{"encoder_arch": "tdnn", "model": "encoder-decoder audio transcriber", "dataset": "phrases spoken by 400 fixed synthetic voices", "train_examples": 39062, "gain_aug_db": 6, "n_mels": 40, "hop_length": 160, "input": "log_mel", "spec_augment": true, "win_length": 400, "tokenizer": "word", "vocab_size": 208, "encoder_norm": "batchnorm", "encoder_activation": "mish", "encoder_padding_mode": "reflect", "encoder_depths": [10], "encoder_kernel_size": 3, "encoder_stem": "single", "encoder_widths": [384], "fusion": "prefix", "decoder_width": 128, "decoder_layers": 8, "decoder_norm": "rmsnorm", "decoder_norm_position": "pre", "decoder_activation": "gelu", "decoder_mlp_ratio": 2, "decoder_head_dim": 16, "decoder_fused_qkv": false, "decoder_bias": "none", "decoder_qk_norm": false, "decoder_parallel_block": false, "decoder_inner_norm": false, "decoder_drop_path": 0.15, "decoder_kv_group_size": 2, "decoder_positions": "sincos", "decoder_prefix_bidirectional": false, "decoder_connector": "linear", "decoder_tie_embeddings": true, "init": "torch_default", "residual_init": "scaled_by_depth", "optimizer": "muon", "muon_scale": "original", "learning_rate": 0.0093, "momentum": 0.9, "nesterov": false, "orthogonalizer": "newton_schulz_5", "adamw_lr_other_params": 0.0011, "max_grad_norm": 3.0, "max_steps": 20300, "batch_size": 64, "epochs": 33.3, "lr_schedule": "step", "warmup_steps": 1010, "weight_decay": 0.0, "adamw_weight_decay_other_params": 0.01}
Rows from block 3 of the audio encoder, named by matrix and row number. Each number is 500 + 50 x the weight over the matrix's rms, rounded and kept within 0 to 999. All counts start at 0. Numbers have three digits each.
# conv: pointwise conv (encoder.blocks.3.conv.weight, 384x384x1), inputs 128-191
conv.264:539494554479557446538473484442487460549523496450524477471502601532448393477582506561539492390492480547479513466434486542487518480570440446471547486562472525564480462426483392434497438506475498
conv.265:582512429504529594591481523536496520560451500495503456502450528548577520552420563518528465430475462576481415467420506528451578487357471564506587520523532456443476404544479531528536496426509482
conv.266:502394557496436534463553487651602463463464450442482564460469424446525401433517420433522531465489428507581545420596458583587506520517483480527476485464444405593491531548500505559534539426524553
conv.267:510515517430460580428562533446463552546479507481481503531497473490450563486493524489488542531498477629601436549580504485502479536510444500469534435434440478427487536517550511531561490540580528
conv.268:400568501534489533492496505595456501466516501537518595474531474365476555448432458542538472493449541450480493498392515512530525495549486508479519447530463479523479442504452456424568475471463552
conv.269:584551545674518619504481498519470558506463506438436504437482531470494522560478447506555453472434435464458500542492596469622463558499438563532490527582537498452371501654400478577493451573448352
conv.270:528625551468532503434424522493379484582583503523447446525520497536414490477586425484546473489480511556519500481513490459541454561545600530509513543467522418473565483494529428572394458371523548
conv.271:550485497423511477484506471410447508540532500507548518503413513472539553498412489501586461543459521460433560585452475494554568458543581425471503683581522539347410454571555579410484471451557558
conv.272:493544485518499498521492445462533445519510501485528528454498594417502479553498376458491475451556415452465563383467526470472453586467483513577424470452563519487489429480505535532441510549622560
conv.273:500479464602571392507557520484476537428461480520456443430566433553534549505465499495442518485450532490548436491488542568485547564433574493459426503442546506501527515557424453423445571472575468
conv.274:424533528517467525469504480457494494465465486537502479492489502561535521437499435531400482403458543491424515482476432554553592425412403482523458515527505484470426459491466471448507481576490551
conv.275:435572503507454378507497417447559494514497444488443469573552524449551441458486467557508515492519474451523508596519485518527526464497485681548506508402526449485451416463559343482495476520417469
conv.276:487493558446502543514513484441643511480458504586483443473450445537513486584578537590510447491542478451520523536524502608445467478532525477391465429437553513623505566567477541557506501381475540
conv.277:476506430517556606540465543449533538482593420498428502506537466502496444398480516428471509496455502536518561493503461443572420457483508443551546509497493478468511523504476446483461442541521555
conv.278:529417563640507463442533499508530401542491428512465417468521588449531507555508460540498539517560472508632466543407511585597569333629537538504453509502448477491487452434472523616531454512462490
conv.279:507500535494404530398409411482432495596494564565443501434411427377507561632493566519419611513540429543456559486513501402487581457572476499489489599493510452482523477410516504519461470468529601
conv.280:510535512550359480531475519414539497633461593487545520515443443542476556469434530483458556423636361557459472510445334460517514505427438425449394408514446507482545383447491456499471527503497503
conv.281:571478500523486507602373534428488446442492431447578520545518525458560501486490411555489541483579464545409462402422526463397479587547550458564384570525468439508479426397534499478407582469471481
conv.282:499469607494447592559470513426467488507520513476469579516510525606502425546511531373491505580557568494617366462401458487505453478475567471484508553499536443477503528483529511522478526534584471
conv.283:511501521546440613434521432479501506484534478448512506434501563498442524479541500540512476529538430552551496369563436540500447436530507435446566527528573517507494466508574443473471471430516473
conv.284:466473644479580551500532461503424418518485563481501554515453485615413434441410483456543493500478485552537507482437523480550445541479474454529513483456461486409376430511480474428514540426546526
conv.285:428542539505489496524493498450566470642497492553458519486422441496461530540463380500451490523455532415579601471486577539511542478420480320425490505399466512511591482505512568490530391483473556
conv.286:428472549515521426543465446482446453498587480418541621557452498447459396465578561561453458508500510462518551444445551486519475526449459530568549406455494533476516523512545511477452542503548519
conv.287:513467442415499559475468440460528436514414513380452492494392496533431503559491480483486575536519467487539538480455428493532469476470617508468476443555462565488564539529527468531452433500500482
conv.288:408474498444570565464571496534494519612441557440480486524431484547638492510554447545560459544439449502462583452496560457522453542455441527593495412589491554520476508460387421483453413514529539
conv.289:485547443612458641524528527524450471486531477496514529572462590489586403579518599591572488478499528449520536488477340456493517593559539516469490542434540465488540463500582573562525425583483613
conv.290:523485511451436498427600423519492521508537486430498422490518517439482447540578396505417538507493562511471426415481440426454469441499537376622464484551474568474497448512485494374438443567449457
conv.291:556442544546538571665503448493514485549470521459427502480542498466478661523581455595494465449526475461629420427514501496499388495502594520372484453409422499527529527504572540493513580536445377
conv.292:385479630448454458552523517631511456566463519434553449605447515474517507527493503528503492479524477476458494530494438505480491550519504500555583454506620521484479542531458490465443470371454445
conv.293:545474456527496505571418464508549398532495468360468447503489489515487448486471526506463469534516512509496546482429496543536478563476484438503376628497536417518448504638563411479524472480490427
conv.294:442504544554394507582442532471494567567488513565536523476495399529470520563540437574428561429495524458495519509477517583441544518508459563549568461512442575488409439571545542541540477504517524
conv.295:540488534492474447509450517475536510453474503529602516466313451424489507565450547512456422452529464502472521446538537450484391499500489570487565519479424438544500508500382504464593503516585518
conv.296:475604457544549564408491559508541476494473531556405469501480458583532379388487466546506484488570497540465503525514540489551505496463528600444550380496545485406498483486583438616455461514492491
conv.297:518508502517495554450556481503509468418435495429498509508567554516501503547504467473465538538578530433450529514552494405502537521412501556565510455467473553434464530418460376539597594487585496
conv.298:483498466448444471544521531561464475555488435593586455481499418471554424442529488502480469528540531523533473383497430542484477434487580515544597489505436485509568531497518528522399541415543447
conv.299:430523497505487444566527493457559532487493413471516517474588408434452381474435477534600562478479411600578503378467454485465486557418529476402457485421530654490547426487493589524568563523476393
conv.300:469407516488518559455538496510584483526460500478493517488524491483508479486533480535530466495469662531523496513484455498492561530505455480518522518483600579506507457504490565486502465578474505
conv.301:493488464478513513460509369406562523493373553450499571496368545553467532527486479498451488593546552468478469425439476493479492531499469519426494551565566473410441488540464545611486503495566460
conv.302:473570573494451487439545453416614533562453482460470578523487460483472431618505594435517583382483491534532498564590473502542493455506514525485484419476477475437540423563571502569473504439519510
conv.303:354445504509484539438482441498514489505518460519554497599455347526537507434446440470567433511543473544573535486591473520554546452462483527488540658446513583572508539550360439468455515562487528
conv.304:624501575398490490344489540492517536454460556569478524477571467446370565616551525524474363506469460593448402564591541467514350561526504454471576519505471553444540507510559583461485513474592468
conv.305:572455501465481477524476431419503546539423489571472469557426459459463526538556482485485569570404468493546492588562470494493483482531537508438545466513472517462461430448523472516583504465476588
conv.306:490442516352464564427529558526573475627547464573508488493546537439544441512560450501561578438432484505468532487487478460625387527497467485494547524553556486450510440489439587492505529515465576
conv.307:531567472493516535479482465526435599429428513533547528548518416493466573487494478520565453523525481491486500510531440408454538544483562460463508475573495454407472465471441495555519470485528478
conv.308:501488477462513516439441477518518503511447543544476457491524488447411434487489468435484465533519519451540412496440446508474564446441522500576492577542455552540462488499474489488478414511567382
conv.309:554403443494527501480462545564453561532500492551455502503445547582526504480487494479472571515537552476476534510466532493483474487429484559472526545558533451542480419569441473512516437448535494
conv.310:482462467520476457499522464544521524403331638521501556523519496455516554578476548535545496522432493563490596455548542446476597488495459502457510555506498456558560509565524467464415544456549504
conv.311:530577533436412467490538469392479551480519479489415498492526533513487527450518432436455474474417499529575533565603542591565606430529477384533534460613540462458532555495515559472430507538466499
conv.312:532539483524512437432528470399487447437498484428435503479513535447530535459580483537528506555517499535611637470507541475481525541446450482479426482417493516530481456478543622525493504549504441
conv.313:388447569509495454490469538526560541509512513485554462388513521506448449524569366509513473457399419491517448518449583560512498521481508415478523496549419547437572444485457578480469486520517484
conv.314:524463526459426407506485482531449501472462519503398464515476481539520592527558572419587469503425406521508434437560476498391502479541585541544475501431560573434459590505583450467486458452426460
conv.315:514527484423512506526444494495502462491375424534539455522546543500526504545462470489457460502509597469664490505483512536481455510530541489569543499519583441565558395483477442432512523514556487
conv.316:425429580532455500557456530511508511459511453569555506513491578474514563525510500557499469518573447478472494497502479520509518511683463520505503511541471505487529564455441517548518538521531430
conv.317:570590522553432511601425539404447562473443495467476586548480463455473461591428479404526497525457396564457374514517523528485498532542507569498481443562482527429492534566523516502522570502474445
conv.318:522566510404462441490537461485466494572468524407405445472529534494452524460439529458573531476507553513535544527445548576500425489524460459373452596477505526571499593492609472467465447491499462
conv.319:491519522534592430414472518463489409528487489497507516515507589457456532455532394497500465572529557431500516482443534482411531557485549569462478500494490473465557506507564491490581474485437422
conv.320:526539483485461535433467565516428598540574535488606573538466586503539436610445503567530562547530480560513462622564562455489562419529402484516469564489423579488464547511454501461563594521441570
conv.321:585542516591528493543483507549441484458451559466535407449519506529503425534381476544451512582516462455405543505496530402435543553544583495462475561554450454534483486519568511506508419457501427
conv.322:548555520472418533494502521449467490496496471478537476561503496423496437474525515418434575504508464435432418437470496432466476602560436429524586432439528434532512512455450409501475603411493461
conv.323:527464509513504484413512488433514466469519523502431525498470447370508489553451535543417456569443445539475595510518527420470578428515403587522510543559545577449510524495505498544554451513528529
conv.324:588450439477472544487459464484530588482494401467500503573503509521450488402462481408433442542513471439416511439574488535579527546551513457460597485471561470529477566471521572443413537500537544
conv.325:487575547504492472537437446503508471557637436449504444627497527467444478443532548478505572394498486527502537484423539482485435528520450564506455518420542503483532502489552412433541450525474566
conv.326:476497380547483503513512502443487457476386442419492559524519487450535498536495486455450459489546477442476555488439472552454486466512454525429492543504465493510501461472466434496545524505472489
conv.327:460542557515580514496496453455409503420601556502526513385512475464560553446506414515547421515475396475503535476437503500544537441572427522545479461517553491454511463492471512537536438521527454
conv.328:431463498491518485502573552433513460463577553457532544449541499484583515523562529471589496485523468488490542366525508454518489550602489555475523450574509491517587447487510435478468410617568536
conv.329:506432455496505587457529619460452467486494462471512464407428450405462512483501479436536432485556438483512484389475494561515394491449505551475565476440575466504420576582522460527510535472542517
conv.330:436536548412465437567469522470430523470532570526532445591426441446480566582524495469537532480611380551509522503536460489402509479427436485473464548422372476480577473421529552499573477513513505
conv.331:431457429545452421483430522556535501528510491422495525486445484491483481463555510536515522541427522449465456533528544461460502388455499494482511538562505509449476510438607554409505529496487496
conv.332:439536464546430486489478503442495427521391525422398491559486506524414410522496508514542570466551474419388460415479435543447490542472505511571510559436529439570409446486441542423468548420496466
conv.333:532517540537479494530465484492423474445544483558513473459474495505435446498483533558556567554468435481591441499475435475478443495562550474496501542520505465449462466466601455438392444517542451
conv.334:457447463449490479521457426442327398504569462554499520530511553507436404436541537525419432387503418405535539505514482516538403499484511566541452451473470447551516476519493413514488503501514463
conv.335:503505513530485535548434485536525528527502487403595445583492472386572433475515478490475455423533492563523527496452466483523503526410482547541574543536524535517487512510487480486438456560532516
conv.336:491484575515510488478483495395473461517547460568465434501511454458532529541515519441631491455488475416468428542524632470492503482575530614505552478497557567517531520515394543441581405438385411
conv.337:584508591471513538446524449582415467497466546478475489591494501439435484574529467526482510491407541481594552540481551514420445525500584507469551457485491460430450533490506500439580501530502430
conv.338:455525521506484536538490494510379487506494458475549520413535520626530529545432480411491504515508524493473550540472468509506516601472521507546424525558405606506573557546503610580494586454623427
conv.339:533559470504591344517491417496457555549513560481500613453411498541530529536436417573515410489512573505562554483503497469463564414529466481495513509516465471575466488580545521493470491543566475
conv.340:432516423524539414422463493426546483540524483505488480510466538585516436414591519564480460434541562386559447543448515567489420476417465523491496404465450524464469495538437560477484532438472444
conv.341:388466458559557498466502468557518479425413521505519555533517539579439489496457380492511547480505468533448505584504500537519525482506496592431480500569547513531476413553493469454509499443495456
conv.342:561463531508503549521504461453553451461469517551461413485503475490493509479534512460528493459517433444470416473464454485520493504586508452576425583612478509457571510535570453516545471536562418
conv.343:485532511451562452448480474577485532563545539582584554463490499577560392396523573520540455476429462530555548532514500429562466548547534433496491522527456547482384489608488414467493460512436555
conv.344:532536538535474529547553524485512468506467536461547528547520547446466493414506522448516396526520501519571496536596504453515575611434443503572477547422507433485504441600440532450538502508478468
conv.345:521484455433541599578559558542462482500487518510496572507507515505489452510544482474468529436543413490478564576451528468558519538508353465530541551493516439445529567458504508538587593452486634
conv.346:527497506477505482565500453573534520537494487516474438455466535497453511431518521555463560564456498606508524515525461532381462600474465427518482476579531503517523515434499520441438489484411342
conv.347:474526510525532475590437512431543430542578569519556522454452441465493556547475584455570545521470549554463402585463549483509552467485536508486463554559479500476535541393588512526481487435433535
conv.348:472510506464428397565513431518516419572465494528520498479479463399470508446522416536485519574484576398585528504487499493512537542516450423556509516594477500478562505472499538433491467411513521